{
  "train_examples": 78125,
  "loss": "l1",
  "init": "lecun_normal",
  "optimizer": "soap",
  "eps": 1e-08,
  "grad_clip": 1.0,
  "epochs": 9.8,
  "warmup_steps": 600,
  "weight_decay": 0.06,
  "adamw_weight_decay_other_params": 0.01
}
Rows from block 9 of a small spectrogram enhancement model, named by matrix and row number. Rows with one number belong to one channel. Each number is 128 + 24 x the weight over its row's rms, rounded and kept within 0 to 255. All counts start at 0. Numbers have three digits each.
After each channel's rows are labels from the 100 clips, of 14976, where the channel reaches its highest value: "band" is the frequency band that holds the peak; "responds to" is what is common among them. Only what is clearly more common there than usual is listed. The data: simulated modem signals in the audio band.
# convs1: first pointwise conv (model.decb.0.1.convs.1.weight, 192x192x1x1), inputs 0-191
# convs3: second pointwise conv (model.decb.0.1.convs.3.weight, 192x192x1x1, transposed), outputs 0-191

convs1.36:133166121091165144131131154149144122157122161135093115109141139171105091124134103133104117109148090082098141148157119118122134159140211083113118133144122121128100135096151151126138113068133145134100055142118110100135132116161161096094152114109109099136155126184106096120118116136119144119125115113121121169134110112161141132123128111108111152127134119130103148103157100132133168096119129118139076157138140093121105152091132118107126104126110152121147104113135104119163074172186123124123152151106096135152178136120120150116110117098114133128172109135137139127136082098180127119
convs3.36:132116111113108125147144130137120116161093101171092111118196103136122154104142069138150155101108128174097138083095138105090126163089135154102151120088099125113153135079144122134149126112137097158100083127131142086116085117084121144127143125115131126122160102091078092115167124148185111136141172124154126169165081119111100125094116125088146185084111157177139137088119102153093101121115099140112122138116125135170119146126117143116161105122151134136149135133144108105178105138121137139152120110145125132119142117120145147114143111141120122146126147150147153113140135160134137135
band: 250 to 500 Hz
responds to: strong noise; fading; carrier: 1.5 to 2.5 kHz

convs1.102:128134143105169097126138110114120126110140132139119122114167105146107118163115162133119105122103195109139108112148119190141133163119118131112142155101101082131171165139102132164132134136099169160099116136119164138125134122130126133097110150117145133134144117135132128118131110189144168144148140124117115134137182123129135127077133135124120174099119121152134150090109127116116102130109126185139154113091118074165142131091124104146084120136091162089128095147111112134128110115109105157137105148134136150162139133134154090086127049103107145142125120126074110141133110076180139161
convs3.102:103124148123135137117140146125100099115069141119131145121054125132123131109131131107130156108128101115134121092135079137129115142116161086146152134154157140120162116159120147138128142126138161135147089121128129116174135145155137143119123142132093148106094117121174160118149124099137116115110109113126087100121090085161107110141167117098137120107194163137117116167110120083113172123162046101159096121105142160088138114144118099135094123081149111168117166145155135109164143117097114133115118108083094072136126138154138114151117117130140142115150098105136125103119129107110092155
band: 4000 to 8000 Hz
responds to: carrier: 1.5 to 2.5 kHz

convs1.177:122096104119124121151176127087159120163138144199120144151126150129103150119099102139130122144127136107103162102112133144148101073146118121155099130166130110140087131108119124114123139180173188131135127143156108130139136090143112154108151123110130119119098101116144151145122155140139125164097103163123203137124114118130098066110144118125134156144139098172133141138147109144117123129173123096110097130156102134088157136144140119128193118103135088142166117117120166117108119164147125147101131130145144126184143126154123160133132138143105132111049111147138133110121137159106102124
convs3.177:118132144127125162121107137157118131116162104167100076139179124137144130124101105164142119149152108159137132161116183136151137148135123170133141131081133133140098126142144138099091132128098142103124142105166125145127120122143107144112137140133153078156166097126081101135094126120140146133181153100130155122128116177084121165128141130136139133165168138155113139091142086137144108149146194141135128131183123133083062178132117142150149130170143141104153118159141109164123137144139114119125112136142111135152147123103113119148116112126150175132126131144112146195120134145164162076
band: 1000 to 2000 Hz
responds to: carrier: 3.5 to 4.5 kHz

convs1.30:126137140126130104115091090126133123168091171118117116068123114140158111129101107091138140125125129161111114141115134114125059150156136141116121193100121132146091116146123061108127085107058105137129153160123121141121179175163157164133147141151123088112137110128139113122111109156131142121130154148130118127124102137157105116119094138093116099132105098165141121120126131138149124133142157163082097154124154072092148073102139166139140160128108123135095169167162106145150122117131134138112126121110142111146125136129143141108146119110142114123124136115113150175094105090137087087
convs3.30:139142099124124152121115094148114142116172121079132132112065086149061127142073143140113109151122092162123118169085090141118155184082091100124138111173127121127121136140142108161170100125118118090160147110106090127118118117099138121121145123168151147148089118156132115177131152098140127134097142143097134143139141167131116112127191136163122119122131202142153154126123140090135134149109134134139127139103184110115135107110126096117107138105149134075105118153097108108103110116132127129150155124114151131143131137132173099132123171141101141136139117128137092123147149102115101132
band: 2000 to 4000 Hz
responds to: carrier: 3.5 to 4.5 kHz

convs1.86:138094117130135105135131098067182136102124143108104144111078140139151131093099129138129136138056107125116156163105133124126141102119096137129165115170129207131126176135090126101128117140139114095159127130143116109149163152129135122153181124150140144087138159096149115121111109107113113128137138119126165128118120152118156125173125128136128132153158141091125171110165108141086123117131167093119154136115118059129137127077121179138131157139079120136124147107117131133163163129135165095119154134124159086153124142148160173123107135120142131114151146165151149154115100111104130118
convs3.86:118103132148097075146127134135105109129100128142120125127072101104091125144121148129080134145151100121141122170165145080106115143114113089169103095160107132118122140118138111126114091141143128158131119132097122137118158142148112133125122108112117142101097118159178145126120094164181152107061143143125120099098183094105137147164127113161174146119131125124118144213122182135134095111138136150114086121108130129125165123123101093115091147116068137103147162136147127082132117105112144149119117158123154108148108140156111104124118150104149156132122129114151103132149110092092121144
band: 0 to 250 Hz
responds to: carrier: 1.5 to 2.5 kHz

convs1.164:145093151131171127083159161127126113112151139160118118148146147139096106144108176121144124117111139113129109139151170121130132121128153122168094131160104155138104087146167141109113093119151154163122124145148187159127125156120079150066098122149095104155119144078125079107108186120113124103125116138151145112122165124125123135074147153144130157109138150135116131097125101160144128147131133147133097163113154087136141149120136096163131115124118123095150143100120151089070125129090123148114094148102163115088100124155123106091130110115126161149074103124121097103123104126144117090
convs3.164:150113164114125138116105168137146118125123148044130094094126150180133159133081156151156077125131101096131133107137166152116101171129133138123131127136141142127105139106123122140108079153093120147107115170104168106073136162093129090122134126174161128109075164157122109109106097122121161104120149131143106117107115158175110179101125157130142115130067134142149128123119110134124083151127195118114128094121141119162124105164110109111139114104133152137108089152113087144126124128163114135105134130157145114107122108146179117116113115106101133157131119128139112121127141093129145118
band: 1000 to 2000 Hz
responds to: carrier: 3.5 to 4.5 kHz

convs1.182:118126138101103107090152140117140123144125135115137130178152160160113108134111110082116140147124169095152097141105144115126067134115155133105149145085117108137097101121076118145115121132078135138143143154140114113130117131162101141116187113121173106163110155085136147121095135157127103117125153130146119153090133129235115103137093084119119088141131110081118111129110143129148116153149125077103122081089128175148143127134118126186127122100134120117153118135140131127149152122119108129131138159109118145133104148106136097139114159098070147107149116135114111080126110122118123120
convs3.182:139093173133105135151116094120104070149137145140116117156178133141132119091105079135126138128106148128127139147176136142142094106132114177150147092126152157141120134085086166132130159129188149144135142158133159136129137152113094154108129140112158078151148097104138104092121117121146170109110149161123069147139131104109180137151086132137139148119127134132128133143135133120100109133128164134124140123146088176121104114125131119118114095112177153173137173143098121136137104076117115152165108103120100137143167132122093119172136115100171093133130120149092141125155128171122148135
band: 4000 to 8000 Hz
responds to: fading; carrier: 4.5 to 5.5 kHz

convs1.116:129151115075112105099130106155111146099131138129160119155139135168118139115130126137099120117152102107127124132129125125158117114121098104101154136129106180116126160126148136142113117161101161115165141096119169092144145134107178152105176163144094155139104098142132152119113094134115148093135106081058107118057089135143146122153119105141084148125121108145120097125119109121120141138118157130153162174084110115149130125153159096128114162159126138121140110135117128104135116081154149181143093124158121182108179133124114132165104123104099133102095167099112123113123165160117132135
convs3.116:117104112152171096137131128143142157144105130115163132118117093100117125156153171122147117169119139103151134055110137146092077118119151069146148110089083137112119094106125086119102136150132137113129100130143132136140124128143135119090118148114124131144123147148107107102121108085171122112092141160159127143102125102134145113153116134099123113124168143139119157087165153151126114130110115108151092169074102106178175125141091149103129092112075157105107105154114112056113116134143160128094127114119120134167128127135128093172123147120137082136110163137105121108162133139119140136
band: 2000 to 4000 Hz
responds to: fading; carrier: 2.5 to 3.5 kHz

convs1.38:156123168107168140116080164136083129120174130123123129112131115139132101156125104090142136126121124150180107147124154119141107137124123139174151136135149158105163133121172153148157106108113080119135107126120132131127095107168148125122125132127126107111141145152161102164123106101118117125141075115125153120117162124110107151146119116149182138120143163111124125135091159160086101123102147113129172154113181157194106157110109104112147119125139179134107177115119091111087174144136092097120147142107103129119107114137115077102082154114116137091113110106139120110141128173162156143
convs3.38:124153124133154101105074102125120122126137117113130131111115131088109106096087133123131158117101157116140130128134099093103124147107101072111135147116123160118122148128140139151161104151162116150141155094107109144123097143114066079120120120125178119176154111121077142148185098139084124140112135133105101122155130092079120153128131159135156126145082105105135112155106169117091098136134157080126133107132117150129119106090141169103114117165126135134177105125107120141133173064120123169083135129153116147105138136130142123122135078129116131106147093143099160137112129077109143141
band: 250 to 500 Hz; 500 to 1000 Hz
responds to: carrier: 1.5 to 2.5 kHz; OFDM

convs1.76:143139162115140150127111176109134116150144172153132134085122104155085123059129115109116114148108119122165134155086111120096112139081142123131140139109141117140135083139153120153174119134096106114162130100118184113132107131155151152099141121137149102167121173084122125146117129156144120116149095093140125097162086112112152135140083156126124107111133094140074113128120123137098094109105125144122149096128129133162109115168100176120160127169130101127134145122116113134134130092147125138168163143097150063132176114120099138130126157118106130109091107166125116079076125148133128124
convs3.76:150126105127146122106102154115155114105113167185108105135174178145120128114141130123146113130111145147110140136114138112137101132095134093099109107085116160126122149093152104138157165092126139133112131149135136118132111138135164091180100104129112123116117186149090124148167134169116067139087129126136110120123122154139136113097150128149115151122104090109152122075139137104112154132130132131126131141098074110158131099117162148161189085105080135100166099143144117149163095131108130082083101158128104121108158153101160143121165153121097125116138122161155117103097122105131108117
band: 1000 to 2000 Hz
responds to: carrier: 1.5 to 2.5 kHz

convs1.118:086117099094129140153133122140106162082135089090143119122123140117101106053129158110136115142116150141129142122137141106088112138152132097122111126086137145119121144122110135126115104100106125135072157119129129160130121073135176107086107066164125096144137100114110153123124171130112144141120149191086092132078134163123061118121131115134128155107128119117114118102143113124141168132118134171124098126067122129141143151154119090123109155107137126119126133128169134127102114163101079136175147103144121115107183134103131122128139106113113160177130159137121128136113150098141128151
convs3.118:102127133089081148118121144152148121171121087093168114147123110153157154135134106151129175119133075125127113144088144125127146187172160165132111077070147144122116130148139089152120117159117122103121125113118128089125108121094121127128133152091138134146143131129116116099115126115191102147079112089146134148116154113150124123120151137155130134125117124152105103147131123147122117150155139094080124123103136174154127165121102096134095128112110136137084171073137123091118108108117117112107094108101159132135164171188144121140122135162093145137120119118120095123146152112084135173
band: 500 to 1000 Hz
responds to: burst; strong noise; carrier: 1.5 to 2.5 kHz

convs1.186:123126128123139131124119135132135135103153127127120147104133159143119155118133097085124088152154103123119156216127124083157134141131162084126158141114119188108128140139123142167116165131145080170124123107145153097167097115132125135141112145148145105110120072155115125150066100053094115116110108125139138130105129081115108147139127120155130152157183128132158153109114098157111145103110130137115144172122149127150107132149134125095147135134136107097140134128150133076101152149112181108078072130142147143096121138142142131120086148146122113102157125139163101159143116144110137131
convs3.186:133124112124162173121114143157145143119170138086143117105232133127117128106096119109130095142123144142110152027127137131143123107109099100180150134146119099134115125138137153115132147146094127136092110119161152130147100135127156130109143167117153127139090118127105123145128160133135119122176153134109153138121129121130120128112106157132115155042078103146116129151170110120158143115119183138116161120121124121116137116119114143119112168146145136139126133097094121074133140148130112106077156117126143149125120115109131129133120101126141135114121149106069188121100131153150144128
band: 500 to 1000 Hz
responds to: frequency hopping; 800 baud

convs1.66:122122113137102135166119159164129137116115156124106146118124139107125105131090113123128144144082080137109138124136134137116081126127099127123141128134142141164106101164132151078116174082121135154117106131070099129161134093113177120154136111095128114097123136113139134122136127134111131128177102146177144116112119117169115086127126169126136088148126119096093101141177131134077113099144165131115173164115132098146121122143083063138141142157098110149117116149136086136116128161128119131117162114142150124033174160115158115136136124118114133135131122123177122148140134097109106158
convs3.66:154149147085125121118141140152130114147148119092121135130156126156117108138135146117104116104120159186138128157108152127148117126138139183084167135151164122167167143154112141120125161138089122129135146106133095102134137137122113132161100175130142092128136121131095120118119183176096054141181160112083139131091133080113110119098127146144155144168116177131142132092108125128156115120125086102088164130133120171116130140095128111093172121174135100119158169128145161114162098146102147112092128167117163147110099137135154134124131124124098104123103124151142127123113127108135166143
band: 0 to 250 Hz
responds to: carrier: 1.5 to 2.5 kHz; frequency hopping; 800 baud

convs1.85:089121121111134147138139128146114140107134095117124139136123137174123120147135179110132112169129148128121144126102099140131104072186160074123121118099114068106130126119145132142125113079138138171098151162148117129132111073110111128150121131033087117125126096153135079108139111121162132152119150141150172124110122092108172131156124135116136095152158120110093148098122069129132077132136099113134121136160109139140123127100143097138154142126118132194123157145128139093130086082146180120107133126162141137118091115130120109087137113135133124112125117145108113142139112130132124156
convs3.85:125138118143088127134121156183152108120130075158081103130205142139125150139105126112126091088127124103147111138108163134152124095089124131137137072170138134123134112113154142112126131092111120145105142114148103160144088108134139099113117126143153127149139133096133120121163157168110147116159133106135144124120109027119142128128149128134120151104108144136153167186146131155139129157143167150088154146160139092125132123143137124122126123155127135112179143077124110104175129102116150122069101125128134153080094094115131147137114130128113179129108117147124138114107113155146113136
band: 250 to 500 Hz
responds to: strong noise; fading

convs1.43:117124109157094142150145137084123116109087113101132112145055115097101146140127118146167132123125124161080112085107086118143154110158141132099133129106095097149158153137163121127078144105177173154138127114139153143125128168153111081097109137143126133144140146122133136141148142146128142170139145115099161079106146133136072098099140059161146150101103123137148134094157137119148124141147089099155106111143106153120144115126152157127118085099117122116137132136142160123153120129138141137144088104183147109119140152128162127083118140138183114150136158138155138120162101122100128160
convs3.43:137128105106169065101164107100117096148081106110125109111076137139123154122134125130115129115111128085105108081114121105111137134104140126126146196106110114144123086106115141139128153115154151169109064127131174084117116105129119104117118129147137133129100111099181101127158114099119122130130138120130097153120111123152076136129132106104152119068147108128138150134120133094144116116123081072124138128120124084145134104112112124156111156122133164169128096151141128125107093156122142126115114124122141108102129119224119116102145114115136083137154134137108137075148102128129103156
band: 4000 to 8000 Hz
responds to: carrier: 2.5 to 3.5 kHz

convs1.70:133142109132101160091152143093123118151165131145126150114184109103121147108144124130137126119144130138116129122119106127181135117093106130162120147140132109104117132093134126128153164174129128093120150088096139166132138136105102133081166161108153133129130120147129141120115113124126142111156122110145104097165144126120145178139136107146130126116120123096198112116064130147074136125133137085089158052109116181164115175079132145173111101152116145155104130121085110136108136106134100133124127108132117079119114094135069135115155122102125136136094149141121132103107183109128126141
convs3.70:108103149123129152121170140112166092118136092111119103106146151134145125096129133127145120124135129175144111149122149132161147123130135085198158117100164162139093109144114181141105143136140123145109097133097177137156132139073104118115103096139134129178134097113137108097143158187119130103125118163085133120147082104162140138156068133110137120105082114149220135160145096114140123152122103112112140096150132135153106126134141147124089128164138137151121152136144106122148139088132112154106135134143074142130134103150118132107114138130117151085092106133113145139114106142136156155
band: 250 to 500 Hz
responds to: carrier: 1.5 to 2.5 kHz

convs1.187:109134125125108109106125117075110121121175155114148127104129114134129140133119149142100152123143071130116099088104096139115130102128086145139079143115146129135145087098110137097145143155117131121132130090094144169154119097112154112129112119136110162117139138174133118113111135162126118109151104086159116095111103097122123124095155148187109127095113131137165188172106137099090115164122114168088185113108131158164129137153102144131105132145142127115091109142116075119145146129188121146130095133159106067118097160128102118120128096170147152149100124110143123146130139167160130136
convs3.187:136084170172069119150148126112089136110098145118110144145109130122150126149125144116110103146103145133165104092162118087119119086157101137124149136119156134111115143112096124128082164150153089154128122128120137159129121162119131104146112147142171149189105129123109093096110127154140126112141149122094111120172157132139143114089091138109131113137153086120136092179110144162136118128129155126122118102098157108119117091094102140139109110101120112134113141163117114107117148123123096122182145091147093110177155161142153137121082112157101145112140144118093098128158170107197106132
band: 250 to 500 Hz
responds to: burst

convs1.62:137100145126129085119095169134127124124170113122147124131131129141164095164122140115157139079108143117123062130144147122150120121143124167164167140162104141101138106125154154107113099100141099129112147112143129123115116118140111098153117154142121134104146165139149125146130097104119139118144079149122157134147190124128130147167167151186153133123128185112113080137091134128081144153131124129133143146111165115174123163124098097107114108159115190128127141118141126098095155143127094075097133150106146118137096110149125070146087117142112144128149092135154089144148134147145154170
convs3.62:151161125130096133120121144133158109164103085098117137138165129114116118073168132122126116121122156105165161150145134108103184111149154166109153170119145127170118144113129141158139135177106157134148107096127061121117151118094126124136125099095121129129119168155100146138122132125116160109206151121112130141142086081103132157107111153136118151133118155157147113108124109069127093159160080106121153115172136147134098129161112120101166138158160145153154187105126114178127139142097137129100127145138126125089143104161152142132103117136142132161128152123131103129124122112161147122
band: 4000 to 8000 Hz
responds to: carrier: 1.5 to 2.5 kHz; fading

convs1.72:144122148083124131139140158174139129100129090120114129115131128077095126122090123103153145119145126147124159137129173111131077165097142116142096142098157133123142111108133169127111166105103177137122137093121141148112120128160136136126126120147137115122119136112129142116138168123091159112096131130106158109142155127083129107122131123130186153132141125137084134108126125183125126163125137118119091146110119160142147135104117039114128123123132121141113146132111133112122192130042139135123150086139123118117031141128158120115156119116117120150127103073127123136132152113161101148
convs3.72:152151140121158099132111122115138101119136093132124107091135153155119142138088141147107084116127122085119141189126137142120159137132180103104175085146127131136099117150149123129166136113143135108125151166128160143118122170114154105128136136118184124155090118161108105126122127158142129112119128151102111088127086104129145144106128129129186130168116169122140123176119133149101092124121190111119142110127077150121129133174112111142137094159106162090087131118155140152158182079120130139123118122149121135075140133129134114092126141109133174094144096142108141182151121109144131090
band: 500 to 1000 Hz
responds to: 800 baud

convs1.104:112121135151117094119099117113126119136155120133107131135137132139134150129134121118079141090120093129139131154118112088095130164179171144128156130110162124098104132148075104142149078070138146123164121130163134183105130108172139125080163096163111134133133170110165148109107123113141110139179133096137211110093141123121109135111130135119147156139135175141157111128138136126079088143116103105107158145116174137136114122088065131068170127145133106122118124146139154137118130141089119125136150166117159136142128155124110150140102120168146112118110119099146131143130105109137096128
convs3.104:146116130113145093138153110114149127128096142136129169135000111128130155144156136122122164074135119092129099096144101114130114117141122125102123131169101131146142094141131124144116135127156126133123117107144088166116115121145098150134118148160148140133122140125193142116133128092150116125117102098102106124108089100138102084142155139120116115182125141108116134199118162119114116152086097125127111117105107140107127113114119092113103130117114096162117150103145149111127105147119133159091109087100141119098126120129129116140111111135116085174165126117170094131109096117110124171
band: 2000 to 4000 Hz
responds to: carrier: 1.5 to 2.5 kHz

convs1.168:128148133098170137121129117092120144153150178137116147046132064122109146129144094082141097118160160149181147150114157141111114139106110100157113138107159126150125145101097121119125167137080142089146115135142129087131126144143097164092141151122130121092124108069130121139149132154138123137138121099113104126141115130107158156130046138160138088129133070106132130132109118180123122091155135150117136117131160111152121167096149181113143143140122167121103171122100088118168150127128163109144148125117141109130121134116133127112116138135147135078108135131151139128096127144145142126
convs3.168:146123127115078106144136157135112130143147100064083107135081129132112145112130103126110128159130146138083174107128135076086124147119115129104113153139150167164156127161113132135114105131157136140119079106108110117149143134125143116150128117160113160123157159121131107152081153101114141106107154131143177076119107156129109159065090110126118115185164112129120121083138153150159108099154135128114146141088178110127145126123106090145114132136116129144120143086116134106095128139098155121169130115104127116131084128100141156104161132153094141150168140136170125117126147088164109097
band: 4000 to 8000 Hz
responds to: carrier: 4.5 to 5.5 kHz

convs1.59:152121110166095109133118110105160130090167106127133093128111107127128145133100125152128106081101149102091074100165122154141126106164129145116094140102105099099155085160115133148122123111146149196115129136128156140147139155151087087113097132120124135183097142112138100099111126140115101123141118123116166132141172123101140119151167181171112160120105117139122072156134137087146164166180077106110088091126125124134161154155151137122136138111120160112139094144152157098110131112145114151125115120148102148155136143150156128164130092148138115126148112126138083147137117134140101149
convs3.59:126104137177179160103118114154102172087157137105183092101165130136159134175122165126117137118145154123140152121128105136099123108135150084130141145123111146102121154094164123117131140139122122090159116126104158106097134120127154154148165128141115135124078151132124121111140126116185133130116117115112190149083168167126131130154154122148130117158121137134081111120149152146141149123107196171115075120160124147112152144142104098126114111109146151067105109112099092113121099140134119061124132111111163111113129129128124077113127149128119128150126140125098159137155149113123140093
band: 4000 to 8000 Hz
responds to: carrier: 1.5 to 2.5 kHz; fading; frequency hopping

convs1.61:109131128145081131110100150133129113119161109159102101121116147147116112157112113113110137139166132112111150117114069103121157122169177130106108100113148129124128146138152173172118123145132152125131105110040125080131119118133123122121100111118144101161110133137139153153099144176155095087107111118123113100144122129183135147126105090110115184135125096131124111156127153114109123139108135110169135088099147133168134121125115102120147113118105189140117096150171099102144120132125131099083060137142094167159119140125101100120116140108119104110121158135135071128158144169144120124
convs3.61:118145159140118109160134152111120133121083175113151130138143154158188121096168130109127101140171090127140108107128109124165156131117127155136134151118137129162132121122116124136097164135100103154113130127103126133140151106174116091172105115157107096126131099093157097140090106185126088100155114135100106124133178122138134135107110118095144124070151089165120132183116143193115106124107103147107137112088134123160144159140112108132113116160111121165154152186178156112142137110113133093156111119123147124138113146149127161083081124122156100137105113117149125130121128143128153161
band: 250 to 500 Hz
responds to: burst; carrier: 1.5 to 2.5 kHz

convs1.148:107120157132085129137119138109185105097138176125128125130118134143134133116128128128101132140101159124135063131174145142119155130149126137147098139144171102123139106107099154053124141116115120161116114128130112162145144114098144127133134131139115187127147137131137098118139155151123145172149113100128164102126150128132129118151127185156103091118088121105072129125125148123051170147142094139161161122108136115152165162149109147106126128155105108140135124135121098130134114102059105123123148145148138092150124114153164136155175072146135131128144146149099104158105171114095110117
convs3.148:147116148139125088112087149147143086152156143110131175153106116158134120139123146141153130114105155163136119144157115122154101147137103140092158134154156159119129142132099116158119166176135095112166154108142079159111113140125138132183086145160145124166130131128124126104108148162099067129148141132093128113091154119126143103108136135141149132201135125122113132149087141145133127152101125088143146118104115145106151143119113116090157087138121106123135167145127163076140126136093166141095150134159172120094095142143155101121105148153094113115125127125151090145068118076133132145
band: 0 to 250 Hz
responds to: carrier: 1.5 to 2.5 kHz

convs1.170:135162154116127146123127158126115153138128175147123137094130126128097133130133114085120119181124128114171114182075132111120102159084143123114147128111164126118101107114123132145170130133138120117178092143118154135130123159138147161099136132113113114153109125126141119153152098093108104126134095052129119102114079126124113101102075092085157076121163091118120144118123108181133078085110130121109179117124150136192117110150127144102153122170148077127140181146110101105116156121118141139142126140120122114127128106155126114108114163145145127099120136108140106097097126168131125117
convs3.170:155146119168132114111072137109120116089143135068144078092121170143095156131177165126116116153120134121112136158134088139142158110115144106088153126131141149116149148106136160100156165112145117106128093161127131113091112141143174127137092118163167133072096107151123148126143137106148122114138099125098127152122162138130135084107173129118129092153142125125094090132129138132130148146134163129127079132139085144081157076123114105117138115109137156087111111140118094122134109102144147107087139180113131116146128149136147122063106107129110169110112141131134099167143144112171121127
band: 0 to 250 Hz
responds to: frequency hopping

convs1.181:139133131147137129120119118148157130130120130124117094114170126144092163130136131121125081131189131147139097123124125161177135152153143155129129116171134119114125125177145141093146094145148149107125136101148100096085124079132132113142092099138150108150131151138153117165134167140090076073136125132152081148152131197125122124160124113155109112121150122145145110137144125126126132063141163093130090130107123166118071142138114117110098110092134158075133111111108124138123124152134113128126110124172072142100165161089113110175095135146138138125134146150084089139107100114134122143
convs3.181:140119105123137088132171150125126110165091109139101112103214136124075142088099112114077104111145125089097115135129105127117134127101135109134119128141137147093138126136098151165114099151137080160131116147148128139048125106101128130132101113116138129137130096126144118063125139104176104129149143148140071140119144054148136152115110142136119126112122122135124150202111137123122128161112086102116138138131148116130135128111137074159111104132150124074115139116141131062138173129132115119117156139138137130132125145154146128117132128132145114166122115120083133084139127140122103149
band: 2000 to 4000 Hz
responds to: strong noise; burst

convs1.174:181118164125113129148119122148166127134145114116131161137086132144140114109101140141117136139140146162114146094110117105108111072101120110126134152150117141161137142108142155136146153098108142149156117120120118133118150140122169143128175139110061121127134201114094168112136147135108135108115107147115189061099159099148118070139140104121108157115099153137139139107136132140127087130136110110109118138138122144127107113121141115144137159116115135149113152137157149117144102183152145146119176119110095138119167089123152152103119118088133093134129141077136196168162179118130110096
convs3.174:100140095083119118140111148133126114140118128142125142140198095100135134133141099105154105096154114125121146194107112171130099107127116141119114097170152162122168162132127096182132154131101100145124220095134075144111110120143146130107112101132092126110156116124096144151137112130135136105124132103141154142145135023079142143107089119155133134137160139130143155160150116122150118102127125134131104157120126139128092157119176133122136153117131136162130161075113159138121137133137118124093150125112112129127112126124167154143133149158132152131092144127115152096138146151132148148
band: 1000 to 2000 Hz
responds to: carrier: 3.5 to 4.5 kHz

convs1.63:116126138136081120123136145119106130129152112134149108117125155135127159127167123126099114094139110089157123141143064147066118098134125102172109127076161080162144127103125153142135170159150141124126153174076120153145137107136092127110117080121146158114117140106123111126125134113142129147169129110138108120166116125109111107133114180129151172148114108123111160100120126123108114098175083135121142087126159143162094153103184158137106148131137156126088142120091109124155153117163098123108155072119119150120130131128102151115141140166108119130118152147121160176087169135089117129
convs3.63:159133188112110129129123148132140108130131157095119147138122092152129115120163129089113145116122134144112108117127131152181141158113133108152121145165157129136121134130126083135088141126095151149156134089135080120176147131100130130154135120193104134139184108106147138155117147159121111109180095138127129134090147121143109116136118114121139128137117078158119104145107151093160155105105081077140136142110120143136113139130124129092133139160115134182142104134153175083160113156104110145157141103132176127138096161117141126138073128153125073152130133135149133161082130135098172173
band: 0 to 250 Hz
responds to: frequency hopping

convs1.84:106118122151099127120131153130107153084167166111158122139111093142139097141115114141133160142145095134156123130164148127121121136113127153146172126147142122170160122116109151139133120157129143126118068114082152141128107125145128092122135117115144135150116151112128110148114115107105133103153095042129116123125161121126116094211141102082126122122152097128106111177092159124119099166142128121124164117071132119171097131107111118127124136145126130140135139151068067106132147133142118090148112124136082125144169122156142106126103120149106108130123127171123095092133158179096158148
convs3.84:159158157142144099133147151121159145156129121097110102099151116145121112139144132140098112133121096159119107151122171101127130157102112095152140113167154080134121120118190125111123188086171116091123123093123101118180142102154103133159116154123111101134104126090096160143132125166137136151170122125099149132091135102174127146113067120116143119139113103164148082135134153173112078129101115093125144123108116158107124068128140130132157090150132155146113145152135133154110109119124120113112181124136158168142108140140141135144130135097119129095161120122083150119106081096111135142
band: 0 to 250 Hz; 250 to 500 Hz
responds to: carrier: 4.5 to 5.5 kHz

convs1.22:135121142150100143131177146152143158099136139142134118100096131093074112149151145131127135115174117107101146159099144108104134154090119123119184130153168130169057087145081139138109124104142123107156089103131165147116135136103165125123139144147106132086101126133127145113164111124126143118124146083104137171155076110147130106106125085113084128122117107103089152112170103107128092142117182181124121153090115156127112121119130106159104139174108107109149104107124129119135102121140165173173139130151130122097132141139114148133129158157091148136156133101126096098137120116126134135
convs3.22:110117099131179171121126095179111155133131166118221114117137140151097136151135155121106113131107135097127134113104099160106106105152117111160136135099097122106152112118140093123123126164081158118141132138147139092098132095098104124108154124147110109117110121097105123143131116075139118107104107127160130180132174134147150097152121136158105101137127170151054156102110151131143141146133148130153088148140122100126117124108157143111121127106125156106145114149135071093098107169123111095127144101085145116171143134152131092156122139131148104143123121131119158109155116161111087144
band: 2000 to 4000 Hz
responds to: carrier: 1.5 to 2.5 kHz